Rows from block 3, named by matrix and row number. Rows with one number belong to one attention dimension. Each number is 128 + 24 x the weight over its row's rms, rounded and kept within 0 to 255. All counts start at 0. Numbers have three digits each. After the name is the row's rms in percent of the matrix's.
# v: attention value (model.blocks.3.attn.v.weight, 256x256), inputs 86-171
# proj: attention output (model.blocks.3.attn.proj.weight, 256x256, transposed), outputs 86-171
v.66 107:153135140150127144155160104106128138125106129128117150122148093084068117128133176134117094075165120152107120133133094088134122148120156086098142120099104101120154126163123129125139144128106132104118134125151122132099123085140138103149115174096096161116085119
proj.66 103:133108130112151110135109181111141135135116110137124145141134148195163124143117117119126139131121109131176121098101154140136131138138133157138115125144133129140148149147131130151139143122162145098167154115117152161144166129137119155084130080147161105114133160
v.67 108:108160092154128129123116124073109113176139099158147126103098133098142098108131126117146147137115163092080137124185119142141146147131162137131182121155132139088136122121140136131154113097132132129114118137150155190100153141161136098147132108112097106150131127
proj.67 101:172095128140110148109146101152106121084123153124140122127129156139103155116113141092072130130147145118161147137112134151151177158122122132118107145151129145147147177155082063137124097113073133087124141131071117091146109125103156119140147161148124167127114152
v.68 110:127124154130131133124121105141136078143123102123097100129136116065163092076165112149127142080148115131078097146127160136140164130105193130126169130158140125200148148138136153123125165122104135110121106126085119157159057151150132110095147129124097119097116086
proj.68 115:123078157126130118154130169112092184150126150177141176157143145170121163153082116152138101187134165115161153113104114114117113123157077141160104155119075115092117111116118113153114141108188131143131138151145150114137144085119144114143115084120118090146131173
v.69 109:115148149150125113164103117154096153160159100114120178109137181143103091194096097107122150123138095130125172104152155123118108119173136135193111151154104140139105112102117167126120177121093138150110147116150148106135115093159117158138136166123157119123150108
proj.69 109:133114105134160136141123156138141140122086171123136112120084083119162164109157104112139096105117130114109088143134121143119182088093101139078163096149149128106108156139131100110140083119145135121162153107107122120140139129127140093122109098130066140148144099
v.70 108:090113136167113148149174123064126152106145125146132159120128153177129117163099137102172122121137118146070142146127098139107111114136153133140111100165157137156170114176121125167118090115130089135131110113130128111128137114107105157145105117071145128095153148
proj.70 110:184134145111148121124089115138129094154143158083120128107138153075162156111137142151091130103141143099147128116117129145173122158092117132134123160094167130186100164092128185141113160100070122123151141158115142126119166109118147153133147104166133147139118161
v.71 115:147096114161136185147135154138158129124102147123136108134136138098115167077119104125148122150145123122173139157142127121138137126149106099132124158124116139120160137163134137108157128138058098162124129153098146151081138133109129121125130143137148143114118102
proj.71 109:109137155095128044117120115126109120136180169126152165116123086141120128178154135120121112154128132131157132122096152102138109133139122163167142147150120078169123076105100101130139133131161143116144140124122111096136108096150104116125112138124112121142149132
v.72 110:118141126137106153116154148130088169111129109118128081128148111108126085077134145124128142089124183087143138156116090161131149114100157139114103127145162135202169110111161160113127167127162169161087131098112139170120105137136113183129125118147102167124109091
proj.72 106:118120131118140083158112130125155105103147159126121146120100164124105178166130140123136105131118093152120091088110139079114151106121086116137112128092099146090116101132130088142106108133156132098134107148167130125130137132113154119139156142115138116113144138
v.73 106:100133121163148163161146148143099116112123122137104138082128140162137133152153144115126157146107107122119123116110105103152138115124112137101085129086138147161153130146152072166154108152133144115098122130138122138120150120120129098155163109158079096087114113
proj.73 099:162133118075090149111100132117150103147161111122147164159136100114132160092117182141132140135135119142119123144151172149140119123159125120137101106180108121072129141089135166121097130092155107185159114126132153108141138175120146113130173134101127186149111176
v.74 111:121109112128186109110128086108130126124146113102162095118116098112162079105150121122149114090135132170130101132125128125159160142132131101087116186094113180134145133160148122129121139181125190115135118111124148105126121117157134094131127159167172068099088134
proj.74 098:155114147132100110168139131120130153104150149146111163085150167127107144119095116139124116147130123154110113118128098145082150073120116153207099108151160092110139140097074122131133111119108104083136146150137108125148151125127135138176163146135096152107134106
v.75 113:186132117171143137111142109133170126108174169098091152116123121111157079112124124106093138099123120123109156119073149133103105108128180130115127100102120092136162113122137149111123137178165130073143088122172122130153133164117122128128184095154091125157166133
proj.75 108:102101085089135127158120183123140136125083131119108180168100139134149177129133136151147082153100119114152143122149122149135192128125105098112142131153142168101143145163149090160110125103099153153109135138123150113153138107151144089124099153097150145131106123
v.76 107:155135094113142102157130170142095144132170134120135080114199107105102150147127145158135093137147123126142118089148117122101091085153105102100144116136127107138155145113141129113128169111140153143133131155114122104101182117112115108139120111088107132144133133
proj.76 108:117140115115132170116123126159122124143133126160139141127090137120142089112105159127128135093156110132145132137107156189155130146100109131117128123124121137152140109160146141112135122150144117116109094114189146176168099162143170111149097112175133148133178108
v.77 113:137151138118150115113104170206122135134133086152161093131095155078150149094110095106129124114133155144104176089129122136115134130089174114107144150096136098111143159150122113154125067127111147134143129116110121151140125133130137162122105197136125174123154133
proj.77 123:131121111111128147136197126112133167112107169128095150108122147149142112125102130169115090158127105110129106149137175124154120147150093129100121135167130138093105120120129122105116143141138125120131115113149119149133154153140079147146105091114104096172095120
v.78 113:107152136096157083108115102173105156149108127133118153124120120103065129111128143120132140090146091124119100154147103146153127153098142090171133138136186086131168140130170128084106146122109160155122137118176127118082146125146093070085144124162115146143128112
proj.78 120:172142110147119163144129119087140100161139131108122095163146134189167135156142115121112118148123144114097149117126106110148099100166111178113148103150135160158073141133087109165131134097135115139161144141091134110152090138137101155134111145131148120121184164
v.79 109:122125126144121151141131131096100141123118129130161092119143147130129106156135144173142135118122144141129098134161133115129104068124122096132119142158160108090114139105127149153150100165126113082162147112123139102139159180086124096166124134129136149123168126
proj.79 110:139134099147128136084101168155164083135184117076111165127143159136110121129161124093127128150121134119097102102106113144125113166142171144091124088129136112137139120114137108109096129089141116145114143131122160137142096101141170171075143162123165126152082127
v.80 101:142142104145134102120112102111125114145145186150112124125153119141151090142142106147121087129072156144127149129127102168116151127127156146136125093076134128118094121110090128150099152106124112160104159118161109103136144111127128147176107145120146114132147159
proj.80 090:109092100110132166153121141170140091106144097099103105134131140126127140118124149083120164142140072130115129115161133129194154100129126156116135124158145144160103120136089100101162143126140149126121170160133146128169138147104117156112138146133126138117116123
v.81 099:115172093141145159113130130120098137114071123119130153162123132097130119120131129130097107136156071124140140112177158115103144154146110101118134129136106101131161158117134113081119159154119138122181122150098192160147137130108085115128116108155140105152062120
proj.81 089:107209128133097137102117115113132131110142149118121112131187196164135139142130138164140171120120146139127068134135115129127132108151162134126187138133153159109107116138142131131115154157119151135083052149121097117117107158128148117105148112093084136084164164
v.82 095:128122126124158148164134123131163156117131136096138138099095166134132124126126141152124140094154101137130104140100122137105107122101118081082081145122109121132095142099124115146156116117122135160120137140152156137127133147130097143192136132095118176125147117
proj.82 086:162117144145133122138107118126113119141130130086114142190184086070153111161104109070119100162130134115104146135110153121097105105136092113191178126145109085087137119099131155133123133145125154076111131128161094107160128157119111117134083128142147121135081083
v.83 102:155141069127123097110105142175142177116131147122113108117100122117147118132137170100140090114114115109099109122092136142158095112135120112132138130161142154132143162118137134165093133106115142109100113113052112161107151098105107104101149149118101135105109118
proj.83 090:101132190115160177134148166092136118152130119123109127144102173120115129161151104147136119145127120133153135114140107131138104148122117106132126132128163130118111128130125160131154132124132124149171157133180125077131103161165105152145115109120161121135113134
v.84 110:127132103135099181102137157109144118124084140138123122129116127077180152145145082176126131117122122135158122128129156124147105182130092130156143145118089178189152129133135122094139119127138157137082113145145076129152163106174139115168130162128147126140124122
proj.84 092:145147153134151127125150143102145115125116126108133105130128098159066099134133144136138143112123157099118113121175134127112112118145149168134128105119101152131109128126118125179134122138128143146158138178112102121116120153149108116080131071080106081132117142
v.85 099:126129120123120149121158144108150120122146153103122144131112097123157143131132169173133129190162075116111104154163130131168110151165114094140128134170090156132150090137150098138104124126106096084115141147117114104084155142088136142140171130125168116109118147
proj.85 091:137125122158101094101133139156136142130108108140118129127145122146138108169167139162148159123082107152168161097103117129164151112119135143087084147132143163109144144152113145072106175144161162148181151159123127106122086084152120154114150147123147115140104107
v.86 093:141140130135142080106138160096138127062117129105126120121111124168136152097146134150155096100101123144088138115119127114140149096186139150125135110091142131131113143116121141104156165159152138111127111121098139128110137117119127137101117143153170132098134128
proj.86 090:114130108147144146124143137144118116201154175122151167137156119100147113152107137134110155100110130127131149105131132122126178127123109085125119159175157115121124129113119108159126162092124160147122116146129119116142106137123133125138141110092121163136140144
v.87 100:142133119144192092082151114186152145131132121138160128137139089137142161137121127117129139124147152182136140186096105145147095161103101092118133135100098124101113154143135140136160091146113111105152139147175126124159139124126093107167136105126117190133138158
proj.87 093:157096106095096101117103087104174114130121168125134135137120141113145097124183142139116124158117149128165114096144135106082083138083119143157137134174157139138149164120128097115113161116101114131154138101118153145167107113100156129120111132089118093140169083
v.88 106:098119125155137128107121125116123142133165085132161109149106054136158095110128127114152159123140140096142139127143142156157089128173154107170187119143148142155111111084132139084125139112157136154155069115097131144136107112144156104149128147174104168127140137
proj.88 086:149142119084151107174120132157127172108138158121096121149145114095133115109105101155152128160095121144144096147094126107110117119111082109151066141141088117151110144143121123099122151110145110110178116122140140142153155103121115105117153100128144139146108145
v.89 103:140104100155132144169186093110148130155127107130098158115162066125138143120134107130151106178114140117118125103138121131145144151154117118136111177157161107133152072135145148155148132123150146127116091142175127115144089111149128104120124102139111092154153102
proj.89 090:118149130149143113106133102128138122109164122149157090142128176144096110095138132117142157139126132138123118159118115110139073169167109099100127110135138144140163125157131179076124120178148105094144104100132086168113144144112158121143139098140172093093085127
v.90 096:121092155149138132134163104115088121168119144108121169121152125155111142107120133125150157126130104142190108110140140127132140117138139201085106145138146166169147180053127117149078144113119146149103127124090155102098144116124174144162135144111110145154114106
proj.90 088:136179090108110124121129139174144127173128133135080111130130140121170121133144118150115141129138114115129150155091146143140120170089119132136125124157133109058107152169164110122128100132133138091152135079129119117174107124102115084127090135156140134097111152
v.91 099:141173090163121141113130092172094137094133119172159129112142070131123119151119154142147141134140182131105103140111173132121129117142159117144106130113120116147140156168137117124121103142137124163148132122120138155114184103097115144142120110141122180103136173
proj.91 087:112147113120195144118111141141137132112134136158106133143110130144109130119145130147130115157137087098141121161179107100140158106102115072126137111121111154110079160132171149113116111168091144121169151120149122122128097170123142082111157136102101111102122094
v.92 099:141130100143170126112121113137143104082122136121060156150136118120108103094143124136113095169144107122137101156154064149101183148120143113121161083126090140109176106149122136156126117110128127095134123140127170145134139165144116156128102149148126144126142141
proj.92 086:144074113123111097160119125089130141133129154151144157113091127085122108142127091133105125123108129159118149137138146116141121070111113114167075072090106082150089102159107146093159101161146141155094077143139125133122122106139131163148136136156133112139102111
v.93 098:124179113126122115104165163118084163172109139112168144140158122150087135108144154121095151142090139141141103139187124166133131133118138165095127136100151120121149131090162104148101119157085125121105160139096162116137097121055063182149101113074111167140120125
proj.93 089:143105154141142099120098128137074077145146082125145109108108127130158124158143110133108153129158143130159107117088126114112121103125122105148133141102087160126121154159087155107102144119147114128107143082132114117110095161104129106114127179148118113091084108
v.94 108:140126141138105122141160148125149069144149093145110186115113179084139164116132067086131148140148106108117161140155169115117139105092105097123141130112121115181085129161124144120148066151113124121139115132157134127129113100068103118104186099137130156139101147
proj.94 087:126117119102094097133164092128108137092120182087141087135099124133092159092124185137110123114081138164146123115147102161109158108138172122122126072091115135101130145119161138180096157140157167132119132098131120148101130114119130138138037139157114143099147142
v.95 097:166113148114112081119143073129129108083142114156092145177101130163119122150120160128126181116139122146108152159114109148154102108124131134172142122123200125163178093127137115140122128131150164084090113110132120122178141131103122097118121099121108137129174126
proj.95 090:093148160141155134136097098117163181157130161096137129136158120164100089137137116104109098197147116136153131146165158113089115121128155085115120157158129146097117130118131170130173139113145124184161127119129120145119114149164123109119163142098157130137126144
v.96 108:108114139075114124146152162107111103134145135114086134124145148113109131158116125151109152156138143144123138131151147100144094120139075106110105096124124103119141191128080122168101107120121083145153143131128134111099176124105129133139133122116164150129132150
proj.96 114:167131152174110125170086128104132126113129148141167106145119119096141112093099132125123115093143134148129136086147102099097155129120104139090140160147138140120089083121151139112081181101123123099102106094116124080097086098127132113126105156098133115129125151
v.97 100:140142123152090140093175170142122119124117129142143108133106108148146170104111105129114106149137126162104131114095116152086125092153130163108133124080120147126093130117140132109131114106101100130129148099099137153167130119117135155164118112126130115052082109
proj.97 112:156132130121148120122109087127147121125157135111134169146131115134115093141138149105138191104159105133122108145126128137156090131091110131151118129125124119119146145108109144124152140141104155110128125132143083139134130145154147150132136143105154133156147129
v.98 090:124140121135124152138107127104099148125128149160129097156118135144071095132144122120124145108147118109094108122127163134151133119098147113091151120159108124170130120114110128128128141115111183124129133175176126134145140155122107109108124099101078139130159126
proj.98 113:124070135206146090150138106156176064108153116099110149113128102145126093131105141114157107147116103161089157140119143125135184148147123158154129151161150141065120129130090118162085128103132119154127139076140130133153116130125142161107123147146167121123128122
v.99 100:146111113121115137119144136094122143088106129110145082109153119126149132121157145145168127093121125122176130122133139101127090102105106147122132141134079133192142120161095079144151142128141140120107123126127105131126127089138122103106126117124137135126088158
proj.99 109:141154130123156101115109112115098152144132118115098122105107159100101170124165074111088139116105137140117106150139102161122119096169129123123111182119098122105125128104156168086168141129099118152150122152095179125120120091141114138115148121148121149130152118
v.100 095:138139113131125119104113147103089090165142120124124121131184124123162112124109157148075141138131177099162136102146127158081178110107131142132130129141153119112110135149128070124110117150100156162177104126127135151137101109124136124087102080125131114186138132
proj.100 111:151096136153110088125149085135127182085162184129137154125106109119139161103143110152144147124143146161120108130112148112128070175089126128108135123114109136144147130116113140126121153127132113102118139136173082101121146142191098101138133174123156177128110125
v.101 091:129148111124160134109111168149118109141166140137113092106149157094176126131146105163118104125107110127086144121178071092120173139097104132113095123164110162142103139129161143127145142134099113141129117134134097125138083115157147130116094142075126106159124132
proj.101 108:087063154130137107129090088144153145124125105142101136177120107151142148133114166111119147143152162144140145136105105148098129120136147130146102152092128068102138127110125082103136140126171163163176143137130144180118151115169113118108090085145144114118099095
v.102 098:151111143118132141085109175105105141144113113137107132122102151172095167124144123119126116137135130111113142141160126150152103117148175148157085104108172177152109176114116117146130146151135100092134114141108119065123159147145102098132164127124143105122124106
proj.102 101:120137104195146098159114126155103094145087150120109153164129126125177072109130096105143089166127113143142130132149127083075167106124111107125113118125110088150152123114131148136117124154151155123147140119097168161133135161118127136124122175197109158147149127
v.103 096:180124059130101104109126121117109178127131138161127095099128151158127156162141148117148126128110108141135119161099123151108143074119126112098151112117172102130134129074146101132137124121152106123163146160150132139155129150129151135154143106118107095153136146
proj.103 106:130138154148137177139156149138130099091122119089164161134109104101145119108151097142096094139151161141108114120131141108157100132152130138147108132135187159133099151171108162162097140158086122145111123101079081083115143137136142140101123149121170155132148121
v.104 095:079157160137102122139096127131104198129091143125118151134158173142153105157129119136129138146122106149155096158144146150103146159134138131122136072159123147103134115129138166154162178121105143099122112111148153184150151136120112132123134106112130130139155129
proj.104 108:155105113138123137091158141119114093134135093125144167135123110126111129119091145114103095148160160154141134132099117107139123127152141155171121143121155126116102133118084125130087100121166157122133106111123130103141106115112128097157116115113118152107174110
v.105 096:104151135074099112139077125171141167161080148143151171105131126090111128116167177114145186134129138127200107163154171108133129163142099155124096137112135130133127146139105154092108120107112128130165148103122162095126120136093095104140111127148120118120153140
proj.105 107:111076137148130113092132161106133109112105113112090118125117141161096108129089100120124098137106093119076126122111103117123096071102125103153101105127136131078142152115142118119167099133141115130113102175165151144071103123115144130114130080114126122120076091
v.106 094:102159105160123178087158135118115183120147101109162108123113125164111120096086137138150156127116122147113063064122125131132114124111103157097146094146135108094176140111132101125110095173133117111115106114118138113127127125101110115170139106127103112126107138
proj.106 116:121115099155155125183139180118108056117090137150136150135098078118154151163136095099135137113137138125182190177138138103130133111165174080136106139101116116120096142127162164134132164104154156179137133123128160103130128071150135110114089131139119089141136127
v.107 093:120169142150128042137157141136123123101137158140151139119117104105063148111109105110109132100144111147164111119137129167103112114121133091146117128156129135108104116122105151123154153142059158136094135132133122129109114126140134163072154165130173147112121098
proj.107 117:174110073117122164128104132149081133133124130137131121122119156122159123157127123144165120130152134099093094151112089112135162138170095132122124110125135140142155166139123133118088133113151088128178108139077142092125126128093131136120139087172135127127153098
v.108 097:108148106146094151159100145144092153172157103106164104132172118106090168133111134120071115107133125078164138112135066147151148114118124132109148120117147128155144126105120128111130110152105152134130161164099125119121132100143136154139136107131098119146111120
proj.108 106:120107104134114148106148165151156111115108139134088142102092155140132100131119105146159159107100096157112090173119153145125104119167145160169106111136123109093113146135120146116178139109138113143134133125130167151115109107099123097133102118123185148149142078
v.109 096:159145151093165105129076110111112199121118150122084111116105140129099165130173141083094106076104110158161137101095122113138121174126133115148116149100131152115125132118136184114107145099112107142107102126111159116124123104114124123104089149129117150166149135
proj.109 111:118113124159147158055180135159102117108097120128120106167121140200166128087127138161167130140181149104107124081126103132142131137162147087117121121116121083134114126130109125153093097157138123158146132142133098161161108179125139124134135073126147117121107124
v.110 102:104129133124107155111140109123148189097134155109097129138133122108125154100129116142128142099139177177131083154173121109110142143116115110100102119117111174121146128111144142087097148107110115106122150090132134126146129133165114153129137112155112096119106096
proj.110 123:117126114110149126108150163133151085135128077147122110136166131103140071154114106119121107171128172120133144111091155160129111122107151164140121124190178166152099174153142119180102116122163108123118122146127138110143109146101134154132115104131131168149127165
v.111 099:146147137142134172075094115164134115111108117159121162105139113120117124102125136113099132082089156149109118119079096159119168105090110112129110143131152127108132138165180146182116143158073104163116120145132126134092154162103099095125166126148130131146125148
proj.111 099:127136113066106084136184139148132132117149153117150100148165168139145133145149141151157136167111126099156149163178139126130103130112128131153101154130084134138121114117123151133149152112142120134138150129103131170138143110092157170119111098138102108111146112
v.112 105:117157123149103175167111146116145143147106122119156143141111114097073109117111178089161123109111167120119159105115123135131136193146181097113100150141112119116069122130137176114134164101109129087159142133161155137101133154082127152139117157149106137142132132
proj.112 107:137111134134147101098159121121119146110165151125143135137147141146130134130133103128108146139130134132131130142172154127155150124133107156130108097109147128147161132123124098143102127158128120154142152100149148120125116106133155161175123131133151131102097147
v.113 104:124132128144135189148127102106111137164108098135091169163097095131115117112119181151140115107112100112135118142091142102134139098145108120121081123109123120098164129125134145119094129112139117117104131090158134113139128135140148089149166127159113143131126110
proj.113 112:142099108119148083107153115104153141099114126120151093128138110185130143094112083100108195145142150130161114122150154153124150162098162129115165143058098091142133133160084112111138126131094126147135087124095094135090107156155104148146112140133134126132147162
v.114 093:145105131166169078153115132136088134128111145149135117142121177143115117107148089149130129133130120102154174142140153103149143128106182117163108136129134122129097108134109163110112181103130120149107111172135081117162136104160130170070119137128131128146137092
proj.114 103:119141158163079137127171153141135155130128118119152118148118108046141144092130159127124122152118110151105141135159102162105069127131137110122131111136154183150130154153131150114128152127138161118158116114096103169115124126106119115184119109138146135111163140
v.115 102:125201153127115152103103070134165102143113161067139106108156112090141154142116111197147194145152119095103140129156144143143130125147085125160149152145100125126134137120145144096154164178104140128135163111138136143136136114108125157084152106117119139132130134
proj.115 103:121157164134144120126164138111113103069165145149159109114072135148167115150102171055115105126127135144161132114116123150135108148089124130111127139095127143073123114150119125140125129096142146106066123178130113112146176139117166123185112152130140150132137178
v.116 095:137130099134135143092148091136114126133143116136080100129143101111161143110176112146127155158094115111120122095110163100145102096114136133083148168096139148108160074145154143160137131095121160079126148112116143131127101115133099142153168112120143130122126111
proj.116 103:122112144150111181114121117194112168161123125123178099141100137149153130124118124111163115112129129149125125172098124140145146116121100111117104121182148113127125163160095124066095138144112122156115110129142112051145152129082131104105120106149079150136145128
v.117 100:127108131146125162140150173173188157141158116101151111116159126119161117129101150166090107132122113100142115108123145118120136125079132135108136123122162141152159123125134122121110109137108129150145090134143146135124134100124103077182115141149145146136184148
proj.117 103:197097168145112107113124121144145122114112137118104117175101113097118168149165139084155123113143115109135136131156117086141115121168139103097140118117156151104071126160133117138153175130138129083127141118118171131122166117110148145094145161142133107104113096
v.118 100:117144101081124147140105100110103140101115137120162089123152145159096106105137117124140174151142128157080084145107115129123112126123130121098128090142124124061115116087102111135097092116138128117070124100117138121131114132134112139158140095149154167110124089
proj.118 103:135168137162133129125186123104163129151149094133141093125106083155135098097112133162133100120115136141141115115123119153131142101124069147130111137090069167182148131121136127069151132156152137148139128189134142140184111158131103095113118107141120092160121124
v.119 095:096133088158098066150123147088127132124143142137139146144114128111098130136128164090114137125102132152104158141140143130160146112159148135174082123159138093157110115151154125096122127140142135173152098140144141126150120115107107145102145111168107153120141132
proj.119 105:155098181115167155151134078152135121093122100093082088096128109143191074132119087112131123185148096131126141120151094109143136172133142119120125154169137167089105104125096143127110162150132155129118146129127128122118110125117137156116091159110131132147125144
v.120 106:126152138118108133115093123145138106112102150106126120149101161123123092110168167113118131053108129171104111114165117162168119140123180149128121126158129132133138129092117087138121105141129139089106095180129153138195115133131138062136129122119065088108150147
proj.120 107:138114146160153032175161100113127169150175127140122104090154107162172133117080149129144113169126141117123148138075146103121153122109084153125123130117145132145120141176126163089175152143125098165132114112102126116108127116133135125119140171100180142150127117
v.121 103:131129109134111136098138100166149121093122124172117112165133091118153143156150117146133150122107094127151088119146112116157106112118095182116148109118162116158153154122149134113135180119100120117122158162116127136076075160169138152145145101143132104129104093
proj.121 109:096120162134105092140109110130134106133133189075161175091139150095149119114131102088105160154139131109084122144146101132114135150145160133167089084133133143163115106147096091109109118151115142157129102104147091111164161132096145136120107186100131145131148136
v.122 108:151140147131128138167129103111122123123153146148097132164166126138169139145145157145064151063116148120103138139084169103118112091138094106079126128167109100102116114139095132113131148121095107140106142082127132142124136123119121127099084104135121103124158113
proj.122 103:146112121077127151122187117107123141155119107155124111110100085150152124137143104120140124169119130156142127133150104164168098107125144177157099140112145161150113163134125098122172124158144164144161108138115118139137091133121157112157177112129138144134134120
v.123 104:127156150140141127124179138117113114137154113151096113174124108109172158089151115139152144163146137156130128128186110160103144187122105127099126120116101116174144120172104173145113119153143080105127118158133140142126119033125155123081133149136084131120108172
proj.123 103:127117138104141180133110146146117159174099145120162139103132147120116093128139136107125118109095139107140121121119117097127117100126153136148134111106102147077165150105161123124116115117147142106093123118098106170136099143105145153160123096126160124163151073
v.124 101:125137111118166140155189115101113103106135127115127128083100137155131126121121117129150092134111158123122101127082128129120143128106153162153114126151113136139138157117081097152110110128156102142136115103154179101138137147114139149148176150116156119118148112
proj.124 103:115136150149118111102082090132143120148086134141138135122103133110077087184116134128140158131119111097121108125138128139146105139189120089091157162128162120127137146140121134121102109108157167109168134110126144135104157134105133126122104113146114164121150136
v.125 099:086116141134144139138126147149155118138110125121160127097128169128142100108148083125124137139137161155133112119113115121112160169122173144151092111145121161134138135164109115147108107169136076115108128119117171127117100120142129126120091135116103142123141120
proj.125 100:134143113166118120150120107137131108138156142138135128181129089075117160122078131152132135139122082116129148131112104160127068104144139101109121111150118145147126149098147116097126098099128160153125149114122079100150126152104122080139167109112176146130130124
v.126 099:100089174143157145145132170111118170108155064134145161124091105123106154114111128128137133120120107105133111123144149123141163130139130101097130149148129113159087127143096156113097094062118174105136126090134134098129082131147113085106163152140118137149110116
proj.126 105:118119131119081139095107100145141119148134175138133144085117149091152089106136112108111092175108114102129117130101109143122116120122137133152137084135134132148109138119118098148135172144130095108137127147127149145156196116097115121150133139114106136140113105
v.127 108:164108142135127112115106118129106100136173125084142101111118143109109070087101084113112111141191144143140163105161069145145109120103102148102087115116133137138123133121161131118131101140094138109169095149120111107118141129094104097107143130097164132149163134
proj.127 108:096131141169121157121082126056144127112118166194119160114158140132100162161160114143153162137127141121130117116142143102130113161125123090120147103120137107154136125140106140114108141105141114161129199159138127140102162128139176151135136127129117117154100120
v.128 091:140138172131116154116072140129119118148140151137153123119161113139135109135151105086119093161158118097144117136140119128140150162135122136148090139103139163117127141076200133076151116142109086092144109149147124139120116124119105184100122094131169114105170116
proj.128 086:160087112130108062112121133144122161154147166126091105124127170122111126111147054128113077123131122149152094130103134111121177152080191115093103072163124160079154121136141117153120104103151110126130118160121156104130146131113097121099124140126112147097128110
v.129 097:153163120133164148121115126113115158140142134105130122138160133149150125132146115132162145121111119101106122115116133134096143122187139092121124115084124106102151140140128103119096127118154139165120103112173136118119122148127173213127104123156127160128145106
proj.129 090:113129164121123102145156136132122119082133160136076109092117138126176161109108152149115103108101141159143130107134168114134154136091131095124133126118125099161137133091118159129143109094118069151115099129106118205141152108125151104157103132108148091136131144
v.130 096:096164159143122080145114159163136135098099123115169108163103131157126117141124109145067164134091160118098093140136102165126128089141102147111109137077112168086170112110113123190155128129084099147087151077105145140141136098141104086140147127159132145116137117
proj.130 084:144076133128157152136141119095073127127129143133089130122142152090135142137142190088155070080163139137156137143137119098131135136141151108139144073121150135109167169128146121145133132136128106099131076133133097149117140136113124143116090157083179110142114101
v.131 106:119124129099167154135121133146165102172167161183182114127158130134153147114096141132117143149125107153141131100125132094119130098094145120150089131147120128078122127161164160172123107134087147114156112147109113136144119167107090141132123141104195144091133131
proj.131 089:085142097148161122131106123133105128156133139138142091149115155078097102130161125112118113128111109123104135140112134126137150091135123166088151119143132142144123154137134175098128137100083088143156147108153152128123154133115122099115138138100094119111214177
v.132 097:145117118119108127137142130134113141175097200159172139111141139094089121127135116064115100136123136139076128144147105111143108092090148181138100140126108119078111142107163151104160137063146146093121145136112125119118141090158166129112112105101108146143120152
proj.132 091:097172143123083077115110107155142117149112142122146131111115129087116136136129121154183159100104110149112143086100151119143090170129090145105163111103101113141101118104112133148165114152112123117096122150140121163083099148102104134144115108075139167118096121
v.133 103:120137121133126154146099070097111178163142097140139144121148109133143119141105155100119165164110158114100103130139114153120125154100086150103153165131129115104136157144140066102130091147124160143132152159132119134086099151135102102132138113161135133142112152
proj.133 088:129080138142130142132176133114141147140116113111084129155110117097111133153141107132139141114154035156149091098118130130163197080137132130136106138154129176108159143121139086136122127114102160119131125143133114134150128149131095138156131080149156103123132088
v.134 093:132126167152096133129149153158116119144130131150139130143149133131092131157093133113130116148111119122131115122142121144128096118147142171123140121070152179159125094125139141166162120106189155184115129146101115134126114098167129137140186133096118117111154129
proj.134 087:143145108147156103124139120112172133124135125126107122193113132126124149100143096128160142171139175137130127138089111133108136118118141122130151133136116069113119125146172102097080134151126112111117115081153146140141150152150147177105120139133134119178117169
v.135 103:103156139126137141082122126150115160150094132171127120114098153123122109148136115138119158155226127158126141140107134133113142163110156133097122085137132149148098151121114193090127150124146129104114087170142143114130123112138123139139129149152120165125126125
proj.135 095:182133154115158133175121143131112109173096139129177109128114091146193128139143162102142130130147138141143141145119111149196136197142096110122123168114160133118084088144086107119169156146138160127110120168130158087137139120113153167099120107141112140144145098
v.136 104:150094125131150152151066129125112120132158137116087115160119107115082113127137138147133092150081150143122137121135118154119120150130103123129140135128101146160119155129135104133133129109109158112149156113116107151122118202132104111151153130108143165140105146
proj.136 092:136111153121121118107098116127096118123074126083153148112139102175145153137153139090104142128126102119117123089156132129148081137121135157133126147134095141130104118082119170187154110145133153118113159125144166111166153106081150141109106127151097134116140094
v.137 107:114150099143147116122157145124139125118160117141136104122109137146156105136133108116143100092118138100117137167096143190181176106094122141108095156103125156114106064136100130098126116151108146134119119124095117115157124117146130114111065098114108075097124121
proj.137 091:160119133144130134090122152109146104121099128120115158182128163069101117142119170142159115109114128148109118106116123098092105087125096150089133114121097098143097116159114093159126121152113137088077146127154102120139171095093174111169152148111128153123119104
v.138 106:101126150159139149137135101144135139146151093098135066077106083153126146123149102165087123137096091130117114124096117133114112155152094107119122133133147135127112133112107186088131158137127089124104167097100091147124129092126132089089119120158141137130108152
proj.138 091:139150122136126107157163127138108135128137139141083168104148150149103081115107121118107112137151118177111131155163150123173140116116135185099107098146131138139161111150159104146104156121142132078136148151138179094143128104102149106131133128139123132126136143
v.139 108:126131103125101179169159144139096166117115131130097150179094134165132130126102117109110115110147152163145158138175120112133152146126103150146198090140132136147143133128160139108109173159090110133160141142141090140113108126130108164140140153089092166142114053
proj.139 089:146141111113140127106094120130116108161119109129159100159108081139144135163090158176167120117105132135134138131093125156184061110110112099123128138133143151108146134107150079156110123141140170144140123138129138125131120081171104077145108122096129095134144128
v.140 102:122140137168130136119131133170153133098107128126107161164121131061101147113152131153159144115086136121135147102113127120145127143127112100179147136119133102098098147142099150111120119161112143132110129144143114115146145096128114107124119121139137160165126145
proj.140 090:126126116163128135122113116108141115122138115119117147146138138142124050141119173094132145162121133113116133128094115112118195104149114172123103157131161100130108096162126184144145115132107093108113133140088157133106115143148147143128135134118139113090129147
v.141 103:101162117182119097093163154090114166111138172163107132143149144148141067094150111099121119119121148101057118167146136159111115118196115138145142129121103115146142098141163114131092165132130132163113080100135165128154118102140086143089105138117104093147134094
proj.141 086:163121129124119114130128128155127107131140070144174112143137128136093140115089119122171139118166120094145086102116133084143118147114097121112105129103120122119154138132112143160139127102165096095100122140137131141117143077145125126087153163081157147104138125